Weights of a small contrastive audio-text model.
Model: 7.9M parameters, encoder norm rmsnorm, encoder activation swiglu, encoder moe top_k, encoder patch size [4, 4], encoder depths [2, 5, 2], text encoder width 192, text encoder norm layernorm, text encoder moe soft, text encoder num experts 16.
Training: cautious_adamw at rate 0.0019, 19100 steps.
Rows from block 3 of the audio encoder of a small contrastive audio-text model, named by matrix and row number. Rows with one number within an expert belong to one neuron, the router's apart. Each number is 200 + 30 x the weight over its row's rms, rounded and kept within 0 to 999. All counts start at 0.
Before each expert's rows are labels from the 100 clips, of 14976, where the router gives the expert most weight on average: "peak in band" is the frequency band that holds the peak. Only what is clearly more common there than usual is listed. The data: struck, bounced, scraped and rolled objects made by modal synthesis.
# router: router (encoder.blocks.3.mlp.router.weight, 16x96), inputs 0-95
# gate: expert gate (encoder.blocks.3.mlp.gate, 16x96x96), inputs 0-95
# up: expert up (encoder.blocks.3.mlp.up, 16x96x96), inputs 0-95
# down: expert down (encoder.blocks.3.mlp.down, 16x96x96, transposed), outputs 0-95

# expert 4
peak in band: 500 to 1000 Hz; 1000 to 2000 Hz
router.4,177,209,224,182,246,212,174,175,163,169,176,228,208,199,176,195,217,205,136,173,211,196,170,199,200,242,254,216,245,285,164,197,198,166,126,193,215,202,159,199,245,213,197,158,201,202,171,220,153,205,212,161,198,180,161,164,188,204,209,224,218,266,174,203,219,154,168,204,177,263,229,179,217,211,184,222,222,184,148,189,190,210,136,181,199,172,215,193,186,251,196,240,239,220,197,155
gate.4,181,160,231,236,165,227,253,194,217,237,166,203,234,152,156,205,167,225,165,218,197,187,216,236,198,158,217,201,169,205,219,209,134,191,203,225,219,166,224,227,268,181,156,156,218,155,142,177,191,152,202,185,194,210,211,184,160,256,178,221,227,188,187,214,200,200,251,150,179,193,159,201,214,167,265,184,190,197,204,231,229,207,211,215,205,190,244,234,252,171,150,178,197,249,199,193
up.4,208,144,200,233,137,218,240,192,212,215,194,200,222,160,156,254,168,201,181,231,199,189,228,235,182,155,212,218,167,188,226,228,139,223,207,241,206,186,210,216,241,194,197,174,225,217,146,171,198,168,176,160,228,178,210,214,133,258,187,251,218,190,211,226,222,203,266,203,193,181,188,188,186,161,245,217,175,215,231,220,234,205,217,242,181,218,226,224,229,135,146,148,185,223,216,209
down.4,213,242,125,179,151,192,190,249,225,244,171,138,202,204,218,212,173,192,245,205,207,238,196,125,232,211,151,147,229,156,163,202,205,154,221,183,186,230,225,194,221,207,203,223,219,208,209,190,229,169,158,241,177,182,200,173,221,193,160,163,186,225,220,187,181,226,186,245,226,171,168,222,221,175,219,190,168,193,268,243,240,193,239,220,176,187,179,149,203,189,220,225,154,183,224,221
gate.5,237,253,213,224,157,213,207,280,172,208,188,190,192,178,138,215,169,264,197,242,230,213,248,198,240,232,158,203,195,199,239,190,203,196,197,212,184,218,175,176,224,236,195,157,218,173,144,201,226,159,197,253,241,197,208,190,195,231,168,138,165,186,216,216,228,199,231,219,164,210,168,179,160,185,211,130,180,165,230,186,220,258,249,227,224,189,195,185,231,231,179,214,217,223,220,220
up.5,218,207,184,214,249,205,134,205,220,201,167,176,155,204,251,181,220,183,192,192,181,224,193,179,173,168,163,199,195,208,226,201,184,256,193,165,204,225,179,193,217,187,244,173,185,253,218,205,197,238,179,201,220,216,192,183,253,167,104,191,181,240,183,254,129,191,175,176,202,257,168,166,211,244,210,230,208,253,208,191,218,226,163,132,176,152,180,213,163,220,194,175,218,235,191,196
down.5,171,243,250,221,168,205,252,185,169,131,266,172,169,188,195,259,171,228,194,119,265,169,213,215,196,234,190,254,220,231,238,172,153,200,251,204,204,190,177,197,194,225,187,175,186,252,208,218,167,192,202,218,216,210,197,213,198,224,207,205,200,175,196,215,253,174,183,226,189,212,246,225,212,189,195,147,240,165,168,157,172,255,220,167,221,184,189,182,204,177,163,182,228,209,203,180
gate.6,208,157,197,218,162,209,247,227,232,235,201,207,222,180,178,156,164,189,225,224,217,203,214,213,187,180,200,189,194,192,291,210,151,218,221,203,187,214,244,230,254,209,159,194,173,149,165,146,202,161,190,209,176,208,261,239,198,193,190,195,258,200,199,225,239,214,267,150,222,180,193,181,222,145,231,204,157,195,210,180,216,218,185,182,157,212,184,162,279,229,223,168,230,202,183,197
up.6,233,175,220,205,191,164,173,155,184,238,194,186,212,203,181,220,193,131,197,185,133,252,221,228,203,186,221,204,171,227,153,163,204,222,216,218,216,204,214,204,206,160,221,214,223,200,186,145,210,177,280,251,238,181,229,204,210,203,189,224,178,194,184,224,169,216,209,214,231,217,223,192,139,252,223,217,263,231,194,225,151,182,224,159,216,192,226,215,237,185,184,139,133,179,254,205
down.6,212,211,201,185,218,217,245,213,225,203,171,180,190,207,208,162,209,180,217,166,209,194,173,156,157,219,199,187,183,185,144,258,200,159,223,185,227,141,224,191,204,163,200,230,225,124,234,255,235,195,239,231,154,227,236,244,204,186,206,126,228,185,190,146,170,213,189,188,228,181,227,201,244,192,184,177,180,190,214,205,196,171,182,136,157,186,179,173,221,249,196,160,253,155,204,166
gate.7,181,197,160,183,239,203,171,221,213,169,201,186,177,213,248,242,204,176,189,169,184,215,176,162,214,224,188,216,218,242,226,200,243,205,169,166,250,226,168,199,159,225,218,180,138,179,275,215,144,208,203,223,177,177,158,144,232,213,186,216,149,251,157,174,194,170,173,211,166,226,206,225,184,201,183,234,207,235,199,209,152,178,157,225,144,210,146,181,186,227,219,250,188,184,191,142
up.7,195,154,198,225,196,195,175,240,162,225,192,184,173,212,196,250,184,168,181,165,138,256,222,198,271,188,253,157,162,221,229,193,203,223,195,241,204,224,193,209,168,202,236,198,158,231,230,175,190,215,190,210,229,169,216,198,240,158,175,203,182,225,170,218,182,220,162,179,222,211,219,144,199,195,182,204,181,215,199,205,164,160,180,187,139,83,193,224,223,200,158,222,154,201,209,187
down.7,181,188,191,229,126,184,198,197,172,214,211,203,207,194,143,195,193,212,174,200,216,238,176,189,258,188,188,224,230,237,176,125,161,229,153,223,163,266,190,223,183,222,188,228,199,266,177,175,216,200,170,166,242,208,201,223,200,192,216,247,199,232,165,234,214,203,217,237,232,201,206,213,159,194,271,228,233,160,239,231,198,198,198,231,153,220,224,196,233,158,217,230,180,145,155,182
gate.8,221,235,270,197,222,205,191,218,217,168,214,226,207,139,211,192,171,169,202,202,272,214,182,194,198,203,160,206,219,179,185,184,152,196,207,216,135,228,180,186,209,227,172,187,184,207,176,173,252,201,153,187,229,242,209,183,217,163,155,200,231,181,233,245,206,168,195,157,250,189,145,158,234,244,200,204,185,158,185,160,241,212,209,185,202,226,226,184,180,217,146,165,254,254,216,251
up.8,242,272,224,202,182,176,233,180,173,162,168,164,228,196,206,252,137,217,183,236,281,182,210,224,188,199,181,219,195,201,193,210,164,224,175,206,141,196,167,162,275,219,194,167,238,230,133,220,256,203,175,182,229,205,239,182,187,213,186,195,190,167,223,241,206,175,238,201,234,171,197,217,226,203,232,182,146,223,179,211,217,274,198,195,235,215,218,190,171,200,211,184,192,213,186,223
down.8,197,205,131,200,187,205,211,183,163,180,220,174,198,193,201,202,200,155,194,178,251,197,177,183,182,222,163,233,276,214,127,184,168,126,212,230,176,234,177,232,179,216,182,240,227,253,237,216,229,211,170,163,219,227,218,203,209,160,171,239,163,184,200,210,246,231,173,266,243,207,236,216,160,252,188,192,189,186,252,188,176,200,206,211,185,213,222,204,201,206,217,233,199,153,257,183

# expert 0
peak in band: 500 to 1000 Hz
router.0,173,210,209,170,244,220,191,156,185,161,148,186,207,210,167,190,208,194,143,196,223,169,159,229,188,232,235,205,238,270,176,222,205,167,127,194,224,201,171,191,278,196,198,158,183,213,149,199,172,214,226,165,200,187,159,185,204,201,211,229,182,237,165,187,234,153,206,171,189,258,241,200,248,206,221,217,217,201,141,200,172,199,152,154,217,171,199,198,192,257,229,229,207,200,209,159
gate.4,166,270,192,188,174,190,181,223,194,224,225,199,203,191,230,214,227,278,246,201,170,213,272,249,223,191,183,184,159,183,231,169,250,172,233,199,207,192,208,194,175,173,224,225,201,176,244,153,177,171,257,230,239,216,209,175,211,199,205,215,173,164,213,176,181,194,231,209,186,227,219,191,137,199,144,151,237,181,204,170,164,128,221,193,230,213,183,186,211,187,176,218,155,204,228,254
up.4,222,177,283,152,197,186,208,173,160,203,240,168,190,241,202,241,213,183,213,211,218,151,201,172,165,158,206,211,234,229,177,240,181,221,146,241,227,217,145,176,182,193,145,158,178,187,216,202,213,198,189,173,172,141,168,234,199,237,181,236,137,202,218,171,174,184,168,197,176,206,194,182,206,208,201,219,227,209,217,161,252,218,188,189,233,201,239,247,185,192,199,151,160,236,264,216
down.4,205,238,177,241,228,239,131,214,203,195,154,164,216,215,181,196,227,164,225,153,254,250,157,169,166,176,169,235,275,222,124,213,221,205,195,206,215,198,190,259,188,205,190,197,242,186,191,200,192,276,155,203,205,214,208,205,231,171,138,233,189,191,223,232,195,217,197,186,202,193,205,217,175,229,210,249,216,221,209,167,146,217,162,199,225,198,166,188,202,195,192,164,180,173,255,199
gate.5,202,196,217,166,223,222,160,195,212,209,146,144,175,154,211,242,150,143,183,202,207,195,206,213,142,227,226,165,213,229,201,226,200,177,186,190,239,194,163,168,245,201,205,190,243,187,183,245,196,195,172,197,177,198,283,185,203,216,171,176,232,220,178,216,225,177,206,183,207,223,220,262,215,189,248,237,155,246,185,204,206,247,167,152,166,144,156,188,243,240,237,200,203,163,193,174
up.5,208,184,252,178,213,249,170,179,209,185,139,145,173,166,187,232,177,146,171,230,208,167,170,212,136,194,233,169,205,232,188,222,186,169,158,208,235,196,164,198,268,188,178,159,246,171,159,236,180,194,166,179,171,183,266,206,193,214,183,203,218,228,193,217,194,166,198,172,173,220,221,261,219,203,259,249,160,226,205,227,209,224,162,158,189,174,180,212,241,216,211,169,193,195,209,172
down.5,222,194,242,194,274,221,176,196,241,183,181,177,192,186,204,155,193,172,270,217,205,170,126,134,220,216,195,205,144,162,199,283,211,207,234,167,212,131,269,175,163,147,201,188,172,175,217,238,252,197,200,217,174,194,171,200,190,221,217,201,220,201,213,151,211,203,186,173,186,194,194,222,225,192,219,184,189,202,148,193,232,207,213,214,215,170,208,200,225,261,207,201,232,203,198,232
gate.6,209,168,156,237,178,172,251,221,194,219,239,240,232,184,210,146,183,215,164,170,194,279,190,245,211,189,190,200,207,225,217,175,163,241,170,231,184,258,181,208,195,237,229,220,207,210,199,195,162,211,226,191,197,199,205,181,184,145,217,151,218,214,142,219,253,220,227,200,264,255,187,119,169,211,218,227,192,220,215,210,182,191,177,225,241,224,180,252,209,169,159,200,193,200,200,157
up.6,226,184,162,196,222,160,200,212,166,171,240,221,233,171,224,202,184,185,143,207,229,249,201,234,153,190,203,176,230,245,192,209,192,236,167,230,167,217,153,176,191,236,244,214,206,196,211,169,209,239,184,184,219,200,208,182,200,158,167,186,157,196,219,205,231,191,202,209,261,236,237,149,155,281,182,192,207,199,200,210,184,183,144,180,270,210,175,252,127,185,217,185,182,171,196,158
down.6,165,160,165,256,171,205,217,232,198,179,164,255,237,163,161,159,216,267,208,190,197,209,201,184,235,210,187,193,181,176,199,156,181,154,202,211,148,229,248,192,205,223,174,221,231,188,149,223,209,155,221,244,250,242,189,187,202,162,190,153,207,169,201,208,230,226,236,165,206,219,159,119,208,202,203,199,220,197,167,241,175,184,185,250,232,196,193,248,205,201,139,227,201,199,195,232
gate.7,183,184,242,195,222,208,166,191,170,241,213,191,195,218,241,260,176,174,179,195,189,207,252,217,208,203,190,130,175,223,206,186,212,154,179,185,246,228,188,198,209,183,218,184,197,227,242,253,154,241,194,229,234,252,231,165,232,194,170,163,211,230,169,221,136,191,164,215,209,226,202,241,151,195,168,204,208,188,228,187,179,163,175,168,172,175,153,192,234,189,164,228,103,176,200,187
up.7,140,143,217,224,220,221,207,206,209,242,207,190,225,178,212,192,211,187,183,220,196,178,239,213,209,131,211,172,207,227,230,175,150,161,186,198,227,235,204,232,202,206,165,167,185,196,240,213,142,190,185,224,245,209,164,185,242,156,140,182,231,246,163,245,151,227,191,203,224,228,188,189,197,208,137,256,231,202,238,186,171,171,175,175,181,185,140,187,218,199,136,188,164,229,187,171
down.7,167,169,249,195,252,198,168,184,201,226,210,200,188,183,213,174,225,233,217,285,191,120,186,182,219,129,237,178,153,218,206,213,177,172,217,137,211,194,276,189,225,169,189,196,168,168,176,235,194,160,170,191,242,219,161,222,207,204,204,172,209,196,203,198,191,207,186,149,187,234,186,202,199,181,189,186,208,147,169,137,210,215,194,212,204,237,210,188,211,253,194,177,237,200,207,271
gate.8,173,201,206,148,203,198,160,207,204,213,148,155,194,146,233,217,147,164,200,217,211,207,210,231,172,223,207,153,203,244,217,210,214,172,187,169,232,180,164,147,252,229,186,198,230,176,180,260,192,195,173,188,207,173,244,161,215,211,162,161,249,237,171,218,232,174,219,210,250,218,202,246,194,189,236,216,153,258,187,187,217,235,161,159,157,150,163,199,234,224,246,213,217,176,195,183
up.8,158,191,261,180,210,264,166,184,235,196,142,145,195,164,192,204,199,141,203,250,214,155,183,185,172,174,217,172,214,216,163,217,184,156,195,183,250,194,198,195,236,178,171,153,236,180,156,262,195,231,140,172,176,190,199,188,211,207,197,219,191,237,191,199,179,191,186,185,166,195,196,270,220,207,248,269,143,198,215,221,212,216,187,177,171,175,167,224,239,216,208,158,187,223,199,196
down.8,212,208,235,224,262,241,175,180,232,187,186,169,191,206,211,186,192,150,258,215,217,156,128,144,199,200,197,211,141,164,157,283,212,185,214,151,206,117,251,178,167,167,194,208,174,141,213,218,242,208,210,204,153,227,150,203,207,210,233,224,224,216,187,147,200,214,173,207,191,165,186,228,223,192,209,198,193,199,168,194,209,190,218,210,194,195,196,200,228,257,198,193,220,188,209,235

# expert 12
peak in band: 250 to 500 Hz
router.12,195,205,239,176,200,208,184,172,158,238,233,211,170,246,206,252,134,213,178,235,241,178,225,184,252,226,217,165,195,231,209,195,206,190,176,173,203,192,195,151,235,239,189,171,167,174,205,157,231,200,168,159,193,216,183,248,215,219,245,245,132,197,180,212,195,182,181,158,225,123,243,189,206,145,162,248,194,178,233,216,203,193,174,196,215,247,235,196,196,162,146,220,170,212,208,217
gate.4,164,176,217,219,179,220,204,195,183,220,215,222,197,184,141,196,238,245,240,226,161,216,225,166,223,166,185,227,175,135,237,213,223,206,272,160,184,200,260,209,191,184,199,197,191,215,134,223,244,174,218,214,235,169,173,199,132,216,178,216,204,139,238,213,225,211,222,171,169,201,170,162,209,178,207,207,217,191,162,140,223,205,263,234,206,177,213,187,192,223,200,216,219,225,232,271
up.4,178,260,195,183,199,200,194,258,221,223,218,144,229,156,231,166,197,175,193,168,223,200,150,172,182,218,175,199,258,223,161,238,170,166,184,220,187,203,177,197,212,223,162,215,261,207,215,241,162,237,190,184,172,170,177,136,203,169,184,168,256,260,186,175,214,194,223,256,228,234,178,208,193,239,205,178,177,220,214,184,257,252,186,181,159,175,146,205,187,204,226,190,232,178,184,173
down.4,207,180,233,217,201,164,228,149,176,235,237,246,153,237,196,244,179,203,168,274,167,206,223,234,235,201,235,170,158,201,200,190,196,226,171,227,186,186,176,185,172,181,202,174,157,208,262,122,209,180,212,175,203,183,185,229,255,184,227,248,178,185,213,166,187,187,134,225,178,192,243,182,181,164,194,196,191,178,151,205,188,158,213,212,196,220,228,198,148,153,159,222,226,224,163,181
gate.5,227,183,230,239,224,250,174,197,223,198,234,194,167,185,185,255,200,194,203,180,211,161,228,215,189,165,196,196,173,174,213,167,197,226,192,194,219,189,185,265,200,162,188,200,205,165,205,144,168,217,151,191,223,290,193,254,188,218,209,234,191,164,232,246,169,212,189,137,157,183,193,204,150,173,174,234,249,173,208,147,187,153,241,235,204,203,177,173,230,157,157,170,178,207,236,211
up.5,198,194,234,234,271,230,175,234,191,150,230,204,180,182,184,225,207,235,224,209,210,181,213,195,212,223,155,208,235,170,189,203,221,168,219,183,216,199,193,236,157,201,190,186,191,189,188,190,173,219,192,220,282,239,172,189,203,204,180,244,191,184,206,240,200,193,192,157,173,230,205,166,126,222,159,198,236,162,155,89,181,200,262,225,215,176,185,214,195,203,151,204,193,238,249,216
down.5,215,194,203,223,207,164,176,152,192,166,196,204,210,186,185,148,196,155,227,184,140,228,138,155,182,195,181,199,261,176,134,198,203,222,220,149,244,228,239,212,170,159,210,216,229,200,196,235,188,198,192,228,162,214,219,200,211,188,196,207,160,208,216,236,256,241,186,217,167,188,199,195,194,191,225,246,216,233,213,262,167,174,201,171,273,232,266,204,193,244,199,199,169,155,241,184
gate.6,206,187,249,219,245,248,150,183,150,223,238,198,191,195,202,230,173,230,195,257,235,180,218,212,211,167,181,202,205,201,161,241,153,224,199,179,239,196,202,185,222,159,153,158,191,199,167,207,185,222,154,177,223,233,180,211,204,209,190,233,186,186,216,249,194,194,216,138,172,176,201,192,175,171,201,251,205,184,213,146,206,238,232,155,255,221,190,220,215,217,142,147,153,255,229,250
up.6,210,181,246,207,258,236,152,186,148,220,249,189,165,210,204,232,162,216,176,240,228,175,207,210,219,164,204,183,219,217,164,235,162,236,191,178,260,204,192,189,238,164,155,167,176,201,174,188,180,223,164,174,215,239,191,221,198,209,181,229,173,220,197,260,190,184,201,138,176,193,213,183,183,173,172,256,205,186,226,157,208,235,216,141,252,214,189,214,216,215,153,156,156,243,250,226
down.6,174,140,225,224,233,201,206,215,166,194,200,228,186,192,172,177,205,166,191,182,152,204,185,203,197,174,206,221,252,156,186,183,216,258,259,203,241,186,251,285,166,157,174,191,172,235,199,144,182,207,207,231,191,223,186,224,179,156,232,249,150,217,210,250,266,214,161,170,160,226,233,190,172,184,184,172,227,205,189,208,190,213,230,218,246,186,204,223,174,230,184,185,194,169,151,181
gate.7,191,228,192,171,176,157,221,230,223,273,199,167,160,221,213,215,158,195,235,284,212,187,192,188,223,224,158,151,226,224,196,237,223,170,180,170,226,187,235,184,246,212,166,211,208,146,222,171,193,214,198,198,144,199,208,197,215,228,239,206,185,228,174,185,206,171,248,179,219,149,179,229,186,126,192,216,213,189,261,210,218,199,177,200,195,246,156,187,234,204,178,240,179,132,226,210
up.7,178,205,223,214,209,254,206,214,201,181,161,164,221,217,154,200,239,194,168,198,193,201,211,203,151,193,202,211,220,227,140,236,201,177,178,215,253,195,173,234,175,156,240,166,177,266,172,255,136,289,180,198,212,162,197,182,179,181,191,186,217,211,205,228,178,211,200,181,134,236,242,203,165,207,200,202,225,207,206,161,183,259,189,205,197,169,167,245,248,195,179,151,171,223,186,160
down.7,179,175,235,176,254,182,201,148,195,143,244,185,175,185,269,222,214,162,182,126,177,160,206,185,190,213,243,191,206,200,216,252,204,202,202,190,231,170,189,191,196,159,276,177,155,215,247,199,205,197,229,213,196,187,239,188,189,205,224,190,132,211,205,212,208,165,159,189,180,246,230,188,188,257,193,157,242,215,142,182,200,176,198,155,234,158,219,242,216,231,192,189,184,222,212,188
gate.8,196,187,209,222,155,182,253,217,222,269,178,172,190,218,195,214,191,215,193,251,238,187,254,223,212,179,167,156,170,189,233,180,171,238,186,204,156,224,185,194,205,230,195,232,183,194,168,198,231,203,161,160,217,218,199,209,157,224,227,236,202,145,275,197,172,200,204,218,224,137,124,205,223,191,204,168,215,160,220,168,240,202,237,206,181,238,234,247,234,150,161,211,173,195,194,247
up.8,228,202,243,168,248,203,137,215,146,215,215,174,185,214,179,218,188,190,231,210,162,189,192,166,209,159,239,198,203,210,190,301,231,197,205,184,276,197,227,175,208,168,150,163,203,165,204,193,192,215,212,210,189,159,215,197,230,197,147,195,198,221,173,218,198,193,188,144,187,219,227,160,200,198,158,240,206,217,179,160,219,229,190,148,224,151,196,174,175,257,183,225,156,201,261,223
down.8,192,160,170,190,206,199,196,224,205,202,202,219,233,157,223,134,241,223,197,172,151,233,142,188,207,170,268,221,220,186,219,194,197,231,241,167,214,191,234,213,207,210,173,216,216,178,158,204,191,164,241,247,222,181,221,172,184,154,181,152,161,223,160,225,235,220,228,150,206,266,212,175,210,223,206,213,216,236,212,224,166,197,181,175,233,157,223,190,166,273,269,169,200,170,205,192

# expert 5
peak in band: 1000 to 2000 Hz
router.5,199,197,180,210,216,234,185,231,225,158,192,226,183,165,170,230,224,178,163,181,228,241,182,219,209,243,242,242,201,273,204,221,220,189,136,222,196,186,147,225,202,225,211,152,186,190,181,176,165,204,212,187,213,159,178,162,241,193,181,201,237,245,187,190,241,161,193,182,171,258,232,148,200,245,214,225,200,171,155,167,169,175,136,188,202,145,167,170,185,243,199,233,241,198,199,162
gate.4,197,206,174,193,196,238,237,208,208,195,231,201,169,186,196,214,253,257,186,176,214,171,188,192,225,198,206,203,238,230,216,214,191,168,167,200,211,216,185,262,150,200,246,187,213,206,244,246,174,212,258,193,210,144,215,232,204,187,269,216,161,226,169,156,174,198,244,202,176,184,249,144,217,170,175,215,205,151,188,145,182,150,223,156,214,163,217,224,256,151,173,185,222,189,251,197
up.4,205,201,223,247,191,189,189,186,213,178,171,180,221,189,156,182,169,159,166,221,186,239,189,207,170,192,202,192,204,208,130,215,165,206,172,216,215,223,159,180,217,189,164,176,169,226,133,166,190,200,153,158,189,263,172,175,191,188,151,194,237,255,174,212,248,197,175,198,222,211,154,197,198,260,255,230,178,234,231,271,196,259,213,241,218,227,212,227,185,217,208,192,194,257,181,162
down.4,228,209,218,209,212,194,187,225,185,208,157,152,202,189,158,194,203,161,224,179,245,225,183,156,196,229,191,231,214,188,187,248,206,185,256,157,235,180,231,209,131,172,200,217,212,195,221,210,234,221,217,177,132,193,244,249,174,210,205,235,216,162,228,175,193,203,211,232,215,136,237,168,211,207,246,189,228,202,168,189,208,179,237,164,139,155,209,180,262,250,185,197,226,164,138,223
gate.5,204,202,191,229,149,176,202,239,166,243,253,177,239,209,166,221,157,233,234,222,229,246,202,194,215,178,183,209,136,219,225,219,131,202,185,200,171,226,204,181,161,217,154,230,180,198,197,214,253,162,203,153,177,210,211,263,184,221,197,212,198,181,187,145,174,193,219,223,267,168,167,169,189,219,234,191,194,196,222,186,208,225,197,170,216,224,255,203,282,179,161,225,168,198,181,239
up.5,164,217,221,205,168,189,217,204,242,222,188,198,183,164,176,217,204,182,192,216,155,150,201,193,217,204,201,215,168,139,181,138,209,163,222,155,180,231,246,237,179,161,201,206,246,210,189,244,180,225,189,244,187,256,202,167,193,236,272,240,212,234,227,198,203,248,215,203,166,174,163,257,243,142,191,200,181,174,213,203,225,169,282,242,161,220,188,190,193,178,225,200,235,212,198,181
down.5,155,179,203,229,197,234,171,174,221,244,201,244,202,193,168,193,234,208,211,242,191,185,197,193,197,203,194,224,164,178,192,181,216,202,205,196,152,199,235,257,169,178,223,239,204,217,210,213,197,274,181,190,204,179,182,179,202,201,160,244,173,151,265,199,221,209,190,176,170,209,197,173,128,209,200,140,250,133,160,133,201,176,218,207,197,175,151,170,158,196,176,221,226,182,149,257
gate.6,147,198,208,201,190,193,220,206,203,202,209,186,287,187,210,147,240,198,192,172,180,204,175,210,208,172,188,213,200,167,111,225,205,188,219,199,175,228,233,211,140,195,217,224,232,227,172,204,194,236,192,227,186,175,159,202,163,175,268,214,178,223,203,195,193,263,225,219,209,193,160,184,240,210,225,201,235,228,215,241,220,215,263,211,230,199,208,290,193,177,212,127,173,197,235,194
up.6,196,185,158,157,200,212,214,208,215,179,171,233,198,152,198,183,202,196,170,188,221,164,173,242,136,262,231,258,242,238,196,185,258,193,179,222,179,185,183,216,202,238,195,199,239,180,167,197,188,223,223,182,193,189,209,161,183,202,224,190,238,164,234,182,263,144,257,153,180,204,243,226,154,181,187,201,188,202,159,149,179,177,180,208,195,188,151,208,179,198,214,209,261,140,150,188
down.6,203,203,243,189,205,213,190,199,162,135,202,190,224,137,188,174,173,189,204,227,228,217,126,145,208,244,191,237,213,210,164,215,170,154,214,144,184,183,166,151,151,214,173,208,206,169,229,218,237,157,199,196,161,232,199,197,234,194,204,209,198,204,189,138,207,189,175,195,256,146,199,194,245,253,220,233,189,183,180,236,168,185,248,168,213,191,259,215,167,255,226,193,216,221,209,193
gate.7,250,215,211,174,188,178,175,129,145,260,196,131,203,256,223,226,112,186,195,208,237,175,221,158,228,236,215,200,207,234,193,216,215,166,190,163,210,217,199,132,236,241,199,223,204,194,234,209,223,193,183,202,150,190,246,217,202,234,203,165,171,183,180,167,182,220,164,190,259,171,228,247,204,210,228,170,168,202,198,215,206,250,186,211,202,199,192,176,174,205,205,232,169,154,199,220
up.7,245,166,222,206,193,200,183,210,195,193,245,246,250,168,211,214,231,184,194,233,146,287,231,208,193,153,205,194,172,202,190,228,192,233,177,241,221,184,184,204,194,166,186,185,204,210,181,182,172,215,176,217,202,153,193,190,247,162,99,205,182,220,186,211,231,178,159,197,190,258,171,155,182,240,217,260,194,270,220,217,201,188,172,175,240,187,206,229,191,237,205,198,184,249,230,184
down.7,206,254,194,189,167,117,200,170,214,242,224,160,211,203,231,193,188,197,221,223,192,230,229,150,205,191,199,181,158,220,211,167,198,181,182,206,203,248,210,187,227,205,168,265,193,231,218,234,175,180,234,200,213,182,204,211,266,210,180,189,240,230,162,191,230,202,157,274,231,208,182,183,206,162,184,221,178,200,236,169,198,216,171,193,168,216,258,124,232,219,223,284,215,189,213,187
gate.8,211,180,159,208,157,174,170,161,171,267,205,245,238,208,212,245,174,191,185,198,226,244,246,258,201,192,220,219,180,173,249,167,192,206,243,187,131,196,237,184,229,222,229,223,213,220,190,205,238,189,221,190,158,220,208,219,200,169,198,169,221,114,276,242,201,173,173,208,223,146,212,199,239,202,199,239,166,184,188,205,178,200,192,188,209,196,197,172,197,175,204,250,191,207,192,270
up.8,258,187,230,168,177,245,188,218,207,146,181,206,194,178,199,214,249,215,216,229,207,189,192,174,111,196,192,228,194,213,190,209,179,200,184,201,236,225,179,230,197,165,160,172,233,143,183,213,189,219,165,180,252,195,235,239,148,263,173,221,187,197,196,187,206,176,213,150,169,267,214,219,156,206,234,153,241,208,196,156,227,175,155,170,187,179,230,251,208,233,216,159,222,170,198,182
down.8,227,193,221,221,194,181,193,125,198,192,211,212,300,203,188,165,238,212,217,244,198,262,173,177,206,179,197,199,201,154,175,228,178,179,214,170,196,239,217,180,156,173,191,217,198,195,206,260,219,178,239,181,174,208,171,204,225,166,203,186,220,174,194,154,172,239,170,238,257,185,164,139,195,229,228,213,157,189,243,261,223,227,186,172,227,230,225,233,236,224,192,192,199,216,224,252